A small image classifier, trained from scratch: 6.08M parameters.
Rows from block 4, named by matrix and row number. Rows with one number belong to one channel. Each number is 500 + 50 x the weight over its row's rms, rounded and kept within 0 to 999. All counts start at 0. Numbers have three digits each. After the name is the row's rms in percent of the matrix's.
# convs0: first 3x3 conv (model.blocks.4.convs.0.weight, 192x192x3x3), inputs 42-55, a 3x3 kernel for each
# convs1: second 3x3 conv (model.blocks.4.convs.1.weight, 192x192x3x3, transposed), outputs 42-55, a 3x3 kernel for each
convs0.32 099:583499539415486407530542481450447444518539491507448453547518521477478529489504565517443477536566474543535570564521584501489487532503511516498542468442408537530446472567450480384481428522508398582461546547421525548484444491516446513547525564475512506547609451548464488483489513465404524487428390511649364443502510451461513429474468458459456516500438499550525459535453537503615509
convs1.32 105:462437470495582496362427486457550560445462447479555485469453603570494511569529492469568616460466535477406526459501427480505550463473542476412442426468472496560491482573486510536506460456480483482544522446527679424501451466603518516512431474539516530498421412445562495486452427504498464448430464525529542512554499505587503492428428517465490557549454496434490510510507542507522483
convs0.33 100:477465490555413502529607381476435490471509565479496523544487511520537450445440494446482492455676600505513528453469467542499483536549508534450423631452461480485556522479567515466394466465508495533572464525504432476465467473529497475602510420648485422453493471451446424447491460524541573472510487500506451494371435571508516452537500512483510541529427396557525474513477517618469439
convs1.33 103:572569581588543486490480466473549450552503443468539498477520562555472565486510525532512484516535482454493493513535573505471544453435471402415480411586517436528523410505483429478523473433457509520543460383510639548469609505469599457429531474446503509516436516550536485522472523494546472484499500525635572432512443449578441434533497449509506533602583512574440529514422491555586473
convs0.34 100:399438506457522511547472566469463505461518568515527540498559512478480475461423483524447402489490494441486503494519544516503511516573478453416586456542497584591436529475490405515441437507502507534517524570560553510463518551530531463517551522487460492592516542425425491440509490475555499476512548491431463487436475404473479431459550523509557456517582521514546518491521504577520423
convs1.34 096:518563457508495586492586577565484403529533521631500525562492492417440517548433491485415497482567559455537531446532448514479511458467518580548554587455453538455427482546537523544578513497464598397515543547482527557480473512591428542479386471579490535475449525426472490439521509538454521479478485503537480427498572538592553525415502518469428509455456518528547541500479534440498499
convs0.35 102:453459527485444454566497545534388493570539525519514417521414475491532545463450469503506502473460492467489471422484515416568538423526559509470463436432531368497440573519455453474486453444409516516480473441446396477540537471446470455492476445465526515431462439451330479410451556540555550524449490468556499509476431526507524481543377383497502442443571507484615503404421437489527482
convs1.35 106:528508493593497460551498536481526462518508434510554542492533523536507448521529443489519542511399471575444581384482434456465435482387418495519492419498480537507472590511523499599532566508549525515533570475487511508563550449403547479531462469405486611560554513516455483525498483523546593528514537494468478528442489526470462425478580521581446571433474504412515542441475451592479372
convs0.36 100:644494566554479527464508519510558396493421447394566555558535384602463454511445514525557495439524456522493422556471509477485509442498516466552533494514481481495489512487506479555520561505522461477489604504491488486378488429486530513579529488448451439475566539450480545542453475418398451429522485442448477452534459470481539492503528463497505528445447536436562483493475498509526504
convs1.36 089:512528561503582502417532506613580541487508558427514485422594494567482545526508412443467488580576541498432467577558481543565487543519519478483531462471469505533492534532500550566489511473454554591418567508466517544488578523484471452490444407475533535440589516526491420529491524626421429547537468543538439528537490475515490487560531513568486451622575466554414506494437572482567507
convs0.37 100:432431481606481475586437468460419496547478507461446481521501502507479429497474454530549492682539451478519474588476466542487464465515431509452483474529522453515454485483373492554489477485452523535464495399443518565423481530473510511546517535496343503596419591625507509494537471474481492544434489515453441467396475470476500435511536459498591534438536480479491526505528479548520384
convs1.37 090:561462534487495552539579530522522539532510597439419432453460441435450459575508522519486464452502472542617464531531497499508434573572558432532516470480476439517560467403482484565480475469494497551456540441541460449477448435531547505499496519487437498420515585566485356472447547573529538424430495519506519552473528476454525591513620541443501473460504481530515513473523452498550517
convs0.38 099:526533418435546507490405511439396482571530378517484494492452538460457548482466477554500522512476466489580516516493442456526466471488499668555441462499492415444502535471606506540433464420542486490523504495396561480422479461501529442419531512507507501419533667473476463455544457502514466602451499510590469478566438492469378595525556638553502530384556507511332449635470498583541518
convs1.38 099:453532517537514551506541521556541526477499520457508557541455428479506485525481485509459589471510583537514533504516585460486542469455532562553436435525507471559533485528512456527541474486477587493540503450533602491489490611584475596590499528556494459544442483494544430436486580509503567507568480389516534592465480528562592413514516452401448488599476479470589464483506428569448508
convs0.39 099:404480423579425422501505525441521500516450490551520577492501571434527480470454499501504500564629451540581557490491464514478449451483481514430387578564537491535525393449546573518643505498499552492532568531451541488458529550520464490443563510441509539497658491399546437438531501570476407453506483527514422504566473506562481537444444486446474405468530435465476546544511431682566559
convs1.39 099:502514552487530529443465574415452438512577535469516540512533564565525482507433519445470441482463588493577471473450453548525515455481465500446413571548464568484485583481492514462578435474502540513546507469425515516561522568517541505535515461603483493590543490459392501545437515574397497545484569586442414427492500461408517463547623579427486620520491506434395468502497521441529470
convs0.40 097:580466497513546544459513503499564507456551594439467484533474482549430536482505557566463344480451433453493494487510616419468536477460533515455512520442493418541485490481526531451503513494524520511472507531526493396468453519445446500559533454511435509455470501488479431600407420415514489379504531548472415449478432484428449407558450416508473461503506544443357500507476555507465541
convs1.40 091:584521480525520490577493444468541547514601448543552528440561507586527545595607475486484433466503415481469572483600445564490498517460486542501493617441495548361395638422443581465488483476477486496474497547397520516491540508478472505517379475519485448462439464489496456491415392435472388467460486494444453512526532475542501506500406517521526517490477485530537533475494452623532560
convs0.41 102:557414471523497500539542582544388405536505504537438510457487435499456536488450564486521455571519543442452539581563507459502492451515483539516504546479586492560560517435607545550571474495517511567504547577542572484463475433401483479511484538493433460464354476596430526519474470501500420475443467486522472544501525549528602570510441548526440557543444547472518630492514483557472537
convs1.41 102:517459474500425505503452422520531434608562583554568489586515563524545540559531579489459495491497522446497434430489500399547525522530443559408450544500528463499471519455559511508464477509569471554549477523459495484513537519529477479505418484503506463514495521501438502487428435481447401448525539529547446465498503445403435388541626527571476559475543652475409453537471412510507570
convs0.42 102:585522528500533487461528455516527446452419449511544529500430543477472540454499556495503563473637498590634496520492485480511398503509457492533480494450520559507482584526495510462397534540516485540468442470563428476483498484438445395444521517465496481543527592435545579577540483597495580533674566461517508467412513513496500535595544567444436482450480398513405453500644534411565547
convs1.42 104:497507542526454492425454462575506482516544562513548436494462520504434497535463433554506448527462400508402387545522490454514453470450492496452444481429530565535566485525519475517491498550552542562598475520523492444517538489485501457456453455465493545592532600616626645658563574484571454517449420510506492510479546549454560469447420486453434499484503624563484524504472576433554635
convs0.43 099:509490450470508494452477533505477434499507496510511453449429558372455496473399450452525519538492469560471504589517482577534500536539513460454518547499495581522547475477499495476520530508539524545472494490488532487578505496432567482443527573526590518506442516464498452473531450460464467451473445524548546494456400484446519508579495433556517459471457466469407463531509567469516556
convs1.43 086:497492467412558479506486474560538575450453435452409516563441479547460433534490471584488531445528489473523549477458538412409500461522554488425369491578508492532479528487547385428461442464506457511453438509451403521482461482489476523512511504530405507566469563651463451628436438495476452520536480423521567498532485435585520563520510573416512502397537648530554412536489468486481467
convs0.44 099:452465460485488462574575578486437446426412503445472485414492411446439447568498430468500554489553558579485517459498525499443502461486459512501480490473411500443444569423469475585505513514411510479511471435551460396523467540468491493501562538460547430479476524470423390489498488492458451408671619405441464538531397534601455509481471477499479483484523591447558418567628567555618617
convs1.44 079:526448500390435468556419524480506522565523465532555506444518452442612534504578475484474562520421516508429466458550529497458483544421515560525479422533569552496488433443449560494518488608460494461418425507466522564476483447479434432461417517549476473493424535566526458550468472403502485497434415469408589387554499492513587468472398534502447501458466515493457423482479465519566442
convs0.45 101:418405433472565510472531466472509544498565468435480599436509456401525447397461452533563482518564523494516469468423438500479479542498469432426486374492498562420436486500475533521508586562619581578564519517475517576506478438473447480516477589499555523544509383445507396502461436523428447460523470454454477523344475466449453452507476533511480431504483381505527423468493535507428510
convs1.45 097:510437459592439492423501415487579554510524499487447506514472564470430517483523427513478488530497467494521522437513555451586550467511464473449458529529478534444516426500567473541407439595537358356444524453488460409504596494545563420492492429457428556667431535470347547371427451539472510458472494511548529487490533509441462547507508514515382557450575476544489577494417457545463571
convs0.46 100:448434498520572503466421385510522444381562450476404480453416444445500582505660541513537536554570495479569535545505574593509551484472536523508525473511504550521485546549503480461490439465442512526580482498453515509515465405493524556512483479540445477469598434537601585491501526488508543442503441437408453454509489489504429520539461502516444452437418518475514552465503490504479442
convs1.46 098:514453495599437406604510507578421528532453479558560492463458584485477487535485401564498477452500496421453533430520440430517408399443412475496522498421466520447461480481455451499555520596595524483477449473524484515496509470538503520463505420492558525466466511560531496429458425484531486477456574517566542480414476526422573447483509552394502475527506483457471559531502361535479548
convs0.47 098:526463433487447386440343475456424532592587567487531533518460498519471469539496502531547507541447532514431451566530507479425570414479521565506475545510533501612553469522513463456501446479477456472550563630484465500526522482486539549502517600487458584474465533439505517375555558457435478468474456466424553515481581444508471477494517483495480451503481465628493445538392534537390441
convs1.47 112:570566569516402514445416434454545464519570524526616557509452509526455408484503511456457465567499475488581476477461531561512546484533491526472410620506539523530477502540449494502472462428503590463458434484468576546526508493587432465523531438563518478553570504426413510499460435443451371523464487484426431467534618571519500583572469522468472548462538459487506477544463525535579432
convs0.48 101:497607443529605522415399425538545479499462464522508549502568473508549533477490519600624469511475532446474410545554526562512470524565494483493557418412377482560523503463596539453446544482455564495473502587536483485490527439408540505411459519534560423438501541548624467412521543477513546555516479510509441651560454435448466457546510396519474476476415518502481432414557564522563460
convs1.48 102:486483485415433463525522597472513522511445491537484431471455492513547519489489463484503519409524523495442508552510498516479463505497501514478481477460498535525459434445527500527661488633417384428439497474512499478460558515470475533550481416557498523512381494537485461491497523558491545456514500481546558572545565530519534523435428466543448500559568489395450638439487500429479460
convs0.49 100:499447489362424425430489417571438506494477462662500560532457479532498520495442460500571417572471517475404455533534512528589580515564521477489494546515498425515525519570494560473439543497458569502446547471480581497514570476534520541547526510512614463435484483388508505434548504460496485478581490632486439593553448536545461469470466563471488533441515571494549522459474512539605610
convs1.49 109:492628501623635537423419484554538505542483440534579590487489467418486458435512610533501520519455527536551573511550475518472510502511530410485449419516391391468525393465462469574522504499503536549432567477487501442517549554604544454496469463585631485462487459449525553504520607551531477483580500497478450556523521518512494586421505430450464464460503449534385458469494446633541378
convs0.50 098:729447513527585582454458385599480467446436427481554432500469521457479490477495477512594549483435449448483601484515501514529483523468482448455508504522499448543539490476476451452580481365469484548514511544504611544473462490571522498455472492528529535491536491525405446596442520533518532472514540466423455381492509500498499527438491483508502463478472602441500515464451566478453348
convs1.50 090:484535602412528412490486594520534563533463473517625505498490573500472598491502551495492491480484462556548511417481571494388614598470486467411533475501531437500525470495501480537446519564456497567558462541394483505492442599484475447517491475474488486442474409590559458478498429478469476508504540523598484518532536494490508498563471455508468518498400439468466448464442421476479508
convs0.51 101:509455448493501448492517554572429468473479429548546446492452506495576513432462436428447576500599431519490445494608514559526499564409490454499556411486450448515509478552451588461521440453510504512492466446547524540470550559469567461433448419429492447434495442447504454462468496448467505446528563508388414544467405498532509517546410465440465402533464451442516392426453512516499583
convs1.51 089:592534574528484508534578529464492492426446551564481421496676630545566490509527534438456621518452479542457492490558572600524577506502503508435521504500507492459434406396528544493478452480401497503530558423526498499567513466538466441471549575478460450456514503589463396554403510475469471527524522489496554528491499490429506540461473562501456457425507523489542532498541597522496439
convs0.52 099:376369480512516518556615503600450514538454481592413512471520556472494443543410453505597506435479524524475495486466504509485459528498533452518465452502581501484456491523538496510580394495500546498480486567566376502423513422564560554490500572508448546489516526471658520461498503477465446475338484513461523511420521439409584508504486536510528444517575481550480510566539532471489447
convs1.52 106:445464506439511459508541513460613504515479474449463538517528431474519518493447553497471520524438462590373452467458524476493702527431585425523507512598447494450496533556505490476473426513524458448490523525652442465486566665461476460532508413476530502438513479431596433526523544467431588451505510563515580553515483467476436586513514500516538498509520521563473499517608465472464558
convs0.53 100:515610587483459508496485534501508438524500550477467496422501537449496518429503469426451490478590578543535456531495507505452512520465539427528541569556529540587500509586496475481522369518537554521518561528539492534433530478542520513523522445445591550581519455544603433465373452413504585549501509551481464512418419458521507566465537606477505477482469509488587481545478479435519504
convs1.53 102:492458431500508497381512510592625457509547563523579512506534538491504511452370405542520540547556443429352453520497487468470528515494507404570436487512489506478481523489460479555460571499437389517480502571551493415420457560550483466521481442607466498477473460535504483459610488471505477467464445534506523491589570443473492556537429492560488413509536491541531511570437450533533521
convs0.54 100:516497470524463464521442495450492506521500476540460431438470458497481519511451485536475537465523550485437484468526509510473461502481478416535563473420563500537513518484566511564550478511510519481471430413529496465479532514424537539420482470507583469398534531452572540487511544430509493533548557514470506535613523504422552497494515448431417386558558438462547489469486423473513478
convs1.54 087:492529549555464502511415502488607500526559542581514536523558479490578426482528448512530484601503547441450479469567487491606473545509434483539531409483520462507517432517515492546557593439513521486425424501470555494494638586551471468514421480483462425469473451535464478520534515525473575439479463491484542472412475426552517409552489480511511429494505425549496526566493475495451539
convs0.55 099:536471466544409469516383422545465398520513493565521617544502487506422590479462563561477530488529499502446483488480456544572488484472563538450496500501501552566487568488540427518518501494485518449556462432515391448501479507434508537533484488567502517506457465549462474498489532495491437447442519473524564535508520415446540482525440455516441527533492520449483487507566566558532469
convs1.55 101:485441480430448413511446414503425478607533469507496555474466417496430513529434596491509530479502475517471462452504451426507436452516486433458536436536470522436592486465482481472503549573504469512480543544529490355562421559460529636541470536564537555536448498580323493590479571564533491470620563461548544503495603515504476487516571449457517502505432530536509515416489570488549594
convs0.56 101:362499444590532446399526492548597504423580493562522452468460424493564463527565542413600436496529424471516455495490507531538499566513503448619537469553473506552472509473505512411463497520483517482482519573487525537518462498506429495461500481495441489504510530467539530469470603591463455612451433533489505532459513544515587529512532516479558548469578453449397446542562571497495531
convs1.56 095:567476459483471491509452478460409400433540433493518456505613552565565631517556529383447529457443582495435531474556519468549500490519567425566450518504460478418513489528495505564548397549469458518486440401437486451411473502443566488480521610523491449447426412412501468464560519558513533429533556527501587483490481550442518507454544484509505532470500522528489472536459490460567472
convs0.57 100:575433490491506482494520552484632542471580428464495470487544555493524467514550553488430503475525597450621506519553527566493589470559520468450504549505458535526466513348437522421426512444450464562416456542509511535499498591483471476479515512504547454385503485552441557491524544513516513477404516506557536584478446496509491517558442477596470473509485432483584560434550617415549512
convs1.57 101:520516492562452474449548509469494526477501517529524436476636509480521470505455540470500415430475469480474621536559517534439494439508515608475456498475443436447411468539501517607496489482524567392516472541466540433419564518459525522482416456500587475460493456449535435488552494495498499376419479464485514466421499522418522550466482442499421386522455424454472602578402512465523564
convs0.58 101:495562518564497525515525504459477489483501573444466434501435455557487466491498525452532434488530561565529526535423510522465480550493493481542519543397466494511493448487503397422534460525518471497479531598597511522523509509507488509549439476413568496478558532515465453552496579483461461510505498479525592495435536542471495520501443481522620573509495496530546489546513533500596434
convs1.58 090:494451556486387483456589649436434496467504559515548533472546457423491511502376479459520515498491440469439494460403541597491510481418461505498461412513485475488427387465531443393502556540537437488442498436502481454427505505546429438596503406497494481531519541543478487447526448511515532572522491492546524504565439600484545419597533492460536437483427457502542488563514528452428519
convs0.59 100:468470433461527452458434561430419491461470404524439465478541586555485593491440632522493407498504526535447431450475524543518564520573460549430470556469446531538443524506480492476644488518502555573484551560430481625520478496494443531555464516461451419579424534442479413624526418434487486475490379456472438469467473456468495488510516506456520602575568518479446554490503478527519436
convs1.59 103:447518592439527427492526510616556720420469520432477470440511443478436494461551465488478552585493421413480536540528541550546560549528503493457468410437403548454498462501493476463516448419619406464471488475550433475470490454471512457468434548398531454537568457432483584507445455444430485472478544651541461521571464495477489513483516502592462433578452449475505560450444439562556520
convs0.60 100:522542451539467460408384421452566553438407469519458451470512644456494513538462490483584453525449493496532475455513451484453499389418494396479415484517542531408449524464521562541494527486515480490544481486451454464495484512590490442528518527507502456598464538680509463525452526473490445403508614516534468556486520506434426602483404415442418540471428544575552393557481431483583527
convs1.60 114:451512425468569522558548447571566597490401529439463406539530600509604598586557517508538490474479427536561534525534500478427538557593505497493533561521388452442432480539560484510515459525458464518538461468580485548485504507496542494528490500466416469436542468483441568460482513552495559524504639528524429446467487456468458562500529476434491463492513447407484402433422421538521440
convs0.61 101:525542515476427397558467491525432495465403534443480457567516505637580510537466468503420417511531616487555506520532488539504476510501467495441447591475545505475490482530550432492519393557612513388414470512504504429513570480484533495448484459458489444457447458455436466411484521570416349427418371414423553612423432498448429501537558461529518558532595553569546466476486448500396559
convs1.61 108:446522508434405434484487575486576487483400433508495590529450460407475527537440536497516463481447532483411414543551513598562556474525480490449490587510625499437466445517468509435474551552554458467506535543523491482518438506512485650558564589509480493567415439540449469562438448496499465543526560548478502516434491450540579443488587555481561452485434522517446541531502467465450472
convs0.62 100:488478468483544538516532451429487433519445475477521441529505462506508551450492466400459472475523547530499554514567530507456507516482484445453517496489453463387453586446504545499489541469439440484575505454463461366520443466474525440422521467515618415441417543460632471545555446450467493448515493583454460422431516486458573473522497485508458541583568552502569386431615547522484472
convs1.62 096:504463462481465511483447469559548611471490530444583567501475507548438438557485552493503403562516386445575575486497366423513472543487500539424436435613518432415446467457512503503435550461475486485462522448473501528499373352502477514564537463538489559413557565440377453453428421512481475590584540539546503482452466551499561555482491592576541437490575544524438588396517477484487549
convs0.63 097:477522419493457406479481411585450485503432572446458510535531560530551531528480450459471463514536431638491513496528505560508512467492424496449469458441514489608619486466409475509556461460410555553518584465493492485420479501432509488502489484544557526434523488519508557501465454495527553503511490460463426462457449411462509434490527536462508468467436425494552503418485481454508473
convs1.63 100:567580546474484488488555482438522530618471500499600484548565577529549485584477437394581531498523536557522507477414428458525509511514460478420437440457542481462567570540561511458497423569491466462469545498414609584537490485380512435499530464487481445510418445524427453571504470566509541518503579524507531543542505593510552584543430407433436427408501501459605558459464580456439532
convs0.64 101:515539518473461488429532559569462456443532555467486460516466487484520554473461504521488600369476501507521510482435464413480498506551512558575511450466404456494435529475453502535506469563428470497506430465455441441503462524582462509536497526487504585570449543516559563532499428413509454463441529504547536475523475549483563522430419475508479475529444462580570481521449545488437484
convs1.64 106:498461418574471445571522561526611529487492502423539543474541523540527558476551566547490436554572448601590525514550555577480565512452473502484458504556453480553523568467504501455449576537431390478549567566481447373447461503434496516462472460537514494529499530473611397421511456458514562578466450469563556476596564591447508532499463443394548471605524454410441484590474563528422483
convs0.65 098:505537510442447537459498481564499461516464492492484557479511488508478509502461459482510479459456506627440437520468407410559443469475476542518427496540554529460516442539457461547489503499537468393394477463517528553504564494481446483545463471419456371424478561657489489564453505488542528522455461526456542477483564486538506480452578441461525519466520602476483434529574454512472501
convs1.65 093:530530560475419468540531626470464497493419460436510488541504461442470421544423620479467501518509463518510500566516517471414484361348475488449411485580522516472542494434534483441495485465487609568568534438469396525479508533495459506505474447488496453503557619520513499547569459462476410506480445471447517477519523585486471502507550552445505464525553477551478472471433524455435459
convs0.66 100:513534493503478488499490423540567530502560421538546428567466463460553405517451480515572541507527439420503484474545536439518548478467436520599473405468580518550451511490456554462556486581528525520529493517486470434441511446456517495443500480459502509481547466435455677489547462470540513455538510444518578468455448507487440415494522469517559502556611516511591613456486483382648522
convs1.66 098:438513441483494517503489484498432443416494361540478475442496596448481582544453470495436457488480510523467495485611468526447524526462481454530462427555485486416420457526493487545540506591465504598567470492515525402470445528488552527546463513571554420463486482511524399478491490442512533490500568486563625469545586529494467504522553390470425472527502480486545599514401508511490440
convs0.67 098:572453446481444459505548472450506520441504506472561558461466492485524497526520521508449502520500476526482493617546450540532440505562509625477538584447457563494430475448507524492535525458438477542518544451407504490484384509489496555451458557491503429547512556494545505543608552508525480459407488510405447462408477546481475388529552561482460488573508490458548347473488459438412603
convs1.67 108:484471416430553492533455534584482502559636521542502473438514480544475511531489623484458514591462540508545537605586434604487487566549495550601510534531559507477427541500477457471530534516561413479580502499454452539474452477483420507494466508501516465583479535437415455530477510538477470552535487479556567529534549542598579606442420458496457448502530393541486493494511554464505510
convs0.68 101:567540408587536368543478481483528512486499437505512486523510501522479498501452494502500450534493522507634464511465533384574548455485469472559551532500453546504563502496527506483569613625510539470455593496502471467406476472517454495423597498482560701479519461537500559555598464439500524494517587583506402544634484518511346494452518476513420538480607548454499467512470542546559524
convs1.68 099:519512556543542596554589429505456493529486434496446373526501481535506559575510527470452536479490522456500569486542526538469507498354531523508502484499477542530596440482423380376537452489524460505527518543500456488553506541446617537478576463498546610565431557445395431538499529497448415482497564566486528501486451499504488497467405513443500601573514486486488547561500503474510489
convs0.69 100:478518448416456482426478424530501547440523586464579531527502414506520403467506421582518546579527397628573601537428468497468465489524407467645571433454538488506540569464514462451502493532605551566474500524458418473434575519471478533434512504441486512493408454499576568596522538516488456471498445491440381446467400531543493470518461407463415429534482530498600536472511536556436502
convs1.69 103:525518507533466463609491495462480554521467455516518508466428500533628542517533456437497502464522553559467491483496437505468467553539377435460491477533483528454446502466532461394497485477437519429465538470469458514493549403574517526533481368573462554446476467504441464472482415470529394436506418503521567500524497547512523537511488475551402462533554508422509557500470512578544470
convs0.70 099:467471476472464442470505380415572467428490453520479470551615486493559440557527463432446557445488496487429550472533556420506586444535527527531456524628537430538517546516484491529467463527507493497513516480412545525560477468519478553550490518486415531518476384489441616483482572521485483473497535441482515483491479504579507468543493544429476516495566409449493514527603510505512493
convs1.70 100:490508539469461422486478426537592498626632598472425435418499474487441411513472517428532552386546478509472568571487395515502551531547432500529578446519538508525609532477528384517484469493588554497463523477441446394481527480536449470489536496507439507555502463595504545621412448443546476529441488549445473486487468543615520504521522464462489413420450484522486558475504484474538451
convs0.71 101:522546549541538511479463479482470437445383514449474522465601511514458455514512559500544461401407504498457512573538483593574466535533483480544567454474495574409527445482495439526398534597571535487487478529410505523425559478466485440504539490539467386444570460390433477532566575514532480446466449502524480567463484460527595449542538533565577520496442454540539507528517457510495503
convs1.71 105:488395479450436563549605535455436517502508520493449434509459433518471586455447497443555576503470528446571478546592460457429477449439533463435538416476519531622608489564528412558534426560466467491536499498495522478534485554473429463487543484496505486460530543556502503541527472482482464492553558653406521503440453454452558460408544538390519523544559536449438526474511624433474502
convs0.72 100:491403457484460485476457509538558521503579459423444467448450446464506519454495504454436598416519519457437528496582547521516474559476505410497463485438552572515476453513507480399518516522484504556464565486441500473536625413466524482501445413477512498470453529451466543520611593539439525566514560480541446417412410473434411506517513446498605533440467478580437416479567473485422498
convs1.72 089:508500532474526468533583529494453472579499509393456523489538461513488490532486525567528485540455555553563560614493437442437397463428440522624575519478469579543466463496553539517477556564495468483506458474472501551500455577517540558533529624502511442518474397458497472489500460424532490561461461479486489449532530614458606529379464490457515535519395557512523525446478514523462567
convs0.73 099:482529496522447409539493468452442394561493454471478417655433529546463473493486477564574568672580540569548439575495526486496506442417467524516376498512503532448603537505483486497543445509532497507558446551492376414465539536501520432433517433370476489597482427472504456527483505431544509500420380457395512483473500397405433490484578513524453585476367464415497463587557539547569474
convs1.73 094:440532479509523541539452508467452411547503469502561551433516497447525646540447400441548497518463538533468386590457538550462382484502503526565495477383465469545487467490529509595480507472499569453479492441552571563435419502512510462582408535537522475565545549517522427595510531530518421516475476524555529614563487600499507570521559520489479509495493524508469478436538612495482494
convs0.74 097:457440440388358509442475440421508501437460480428488484534524570421515536431522504487507553478483463438502611466480515499531509574549507475488593500553497526518480531504452471540524485490492612650625429491586462485490473437448507518448579461535467519554540441398461460492495484507452498429460497503471512492484421434498473528540528518546564586581534508459524469522559449496545409
convs1.74 107:563516527454430473510547500528581542506552471578503504559460530447384353486426371550463453585393445465494423532528461532567542478432414502420541475471493424509525562495576417520551442466530484450516457503456515436444484454527541517543466410510526478488525549503489568512421437551444485560519503522559481560477580528441529529536454443483564461534580485498498565365415504546484424
convs0.75 099:462526491490524402420567532466435462514591425589541515569455415480441420442471594446475539535508514425623450520564516537566444478480494527523571479445442526462473516541643515570445514434522482499465435401454500434463456472536548521570365458475537427412520505468608564408495459526433551618488537573467472410548513442500521500523448431359476507478514465448379558528520462455538448
convs1.75 090:596519503554567557422426394434431560499575525453514510523542506542474413511525520488515512515598479568520491569420526477427480420507432497443562492459452601505480427503465567594482512451417505566595468588565529377478535465477521449520559468535480536505512516547491537428420446523403422370531526453613548508535489548565468537475481495460491482464450570465572613559541499490474483
convs0.76 101:439364472410497464432568516467547489402446463360493466474526517485521578551486566527450509477471512467435419466491404486477475513562499468415409502528519443515428528527525607512561519471473438478531428466509416481518486528514490513516464533552418521584462560548417482618575556567526520545521525578506552538530552540421561561450493506482519537512471497467408402431498579492421518
convs1.76 111:540508503593549516579551550506519568534518468428462435439459509409480482529593617544484521539547565489529541544548448542569555518469482449481457532522493487490474466488429531486480601474464445457464500543492601473461464493538524458513522518528515465425537471449538462475516512439575546470478468450309366417370405365471466418498568523498634533497512534502472435519455494473425479
convs0.77 099:498499425446493576359532426419519439442444473505516553510495429505475534547490598543501501543509429514518461434480489515518441508510478484550502512515586512569532500559557539487477478448534452558527469614519563506520518485516465524524491512414629419519551424502578487495543531613507486502464420439585471498541457533488466543407437523483556487547554534401466433541466482546477471
convs1.77 116:544514490433518536474474541502437570511548522511426506551460401525495456550498442563559373553493486452575568547459414471504492534465495571466401603459526471538510523462457362547585487511614491374524457454432467384501541490499529446463517475503399525545461472533493432587471514565408555417503634555518520430560497424511542502502535533535510475470436440541468505475488507537531505
convs0.78 100:483503531559438460481468572509526580408405480481473501494484593449459553467449467510479557479555409552422512493576453539557456523543510423579508462454452526504578529429453416491470507521439487476481613521462506500507456511538516473598471447564581513438502465373477534502472493542476470560400448452517475553556436414476490522519458501525595448373482462463499652442469489529474538
convs1.78 104:475510535546602478442459412514459512561475483452452499497420476543478419407484404407477527481530510484470574499541584495505547502489538484451514496502457515571463472519471547492518422477471536486523536470566581513462484497495461491543532485476464528499404397520456436408449504477460473456502554542545599631472506536567477468460526485558502520539470546527459472509484485487503468
convs0.79 101:540563508520469439528476533511446435474499422603506413483473553477505602541514504464502471442596623442471545529551596480474540426485498456492556499471482503528469428505481433481579527555545588569509556562476573602455579567471527547484552490446631422455423430481550539520549562484445508500405450533429454477412358513473511516530555571512489515539582486555540495511535462520520475
convs1.79 095:546455489518457446501414449608596524456433458454532498447524543532621484508551457426468489579466542621477545471391443551432478555469434417519518518519420425485443476475528516476492480588462449440491446457504495514468518499469544526563520672666452483485431460535485530499466455494537426509471479521512520471592500559488565611488430561472456566475431412529468456460527547448532471
convs0.80 099:538377462506460529536440477565476474535423483459447523464492528466557550512430513390521524492451508620545426442483419474495466508490510527584518527456610463438506574482428569487538556493483447482512551473476476505462466548560518444522552530498521502544519391510558410486508480469477468461460524495500426458448446431492387437537473458529460463468494440464460532505438518453474484
convs1.80 115:517566468477509476408504465379491443583512499510552426554556523450627448429474458466436486598502449580458496462464542522504501455511491433490522518571504481412429448581447564445482426473516634561439472445467563570526439481432520463456516526473536445447548475488511436516565537540563503458544515538525503482494523597486571587498455502550569385547462498513557510516513509524428414
convs0.81 100:411411560489472444501516416573503394436431434488469500555506459506475476509468494419501431418541406522554527604527521546437456482452491621480413416446590562498478511568476510515495633481467446510519451545518463476523464538463477466481422563557505494533503403405510659635467498507535456495498436578435516600524529585529440475516548460551445523556545517439454487492460483454540452
convs1.81 104:446415450561533487535488600547480508519556420513529561468453519484470485458504457596493484548486497542544497535461511545483499504486520522426520493397419466487475553491535600509508511538456466452571425436468460538500434541527558537542609534418483591404509503512492531591454581576519558538543505479516453525420515532458473533419489493528553494474412564469498477461522464447517482
convs0.82 101:508460607491493464485355466528491408539520507469490548520525559460562498513512468448470490413462567426562502448494527510513493549506496524573474446402556498500548519431478520632456486516406424495528496499490570462537571492516552530540534430538580581535543410449520586607596536474522480517539478459565453516529466525491427453450503480495592573441539526484476522471535579420419645
convs1.82 105:535535386510508437509481506462529527498451495471470503454446484446478411541464509535466510410487490513519520437494550528502546461481525410470611559479495541488450445481488498525512492545473463414506548512482513420553524473513474458551561478527468536445561391497477429442471486544441512535412499611514505496557449564519531464512387520416418455451484430415522520532512467545422548
convs0.83 101:476529538460500476469503500651565466581530486551532458433473518447474579514508534494474520550458633522514548533578469447479513530510557404457530412503531434371454573484457456462400405474482505545485526543580513534559516504473472487457590510436575549452480485576535568431524498490493503469476492509349563526472469443497564462495578431469546565482426406436562465391527526395478603
convs1.83 104:534500555381437579532531563500542488548579567546499512566533410558463498544423517497480456539497530501550485513497504462542524599562515510506441612462560524497398503531481515533476481531481475490487517499468442442433412518505533493500509503448397378366518426554480442427524546536439487475432567453445536475489481541598544476514536511548454529451535551541465564530503460435522411
convs0.84 099:459478548589542418500621571452608417489505454475493435449419434459483510575470510475497482514456593421470536549525511461489536475451470577532523505492452463480485607487494516409445496542448474553554468515444522605518424381427479466500507540533466526635489489526425549544543507462424430365517525459482484452463476496513533455445467439529447485520423537508470515463561539466523546
convs1.84 087:413449399559437488482543542599413445458523514467523431507477475514461550548506527532457454608571438530517518540538458460489501460413441569485510469509567553522502455460509487442567551543433436536479514566460412507474533465466569594507426476440543510516455486479452461455451448521455427450574443382429504420513460468425522552475524596398457541468519546518453418526506533483450509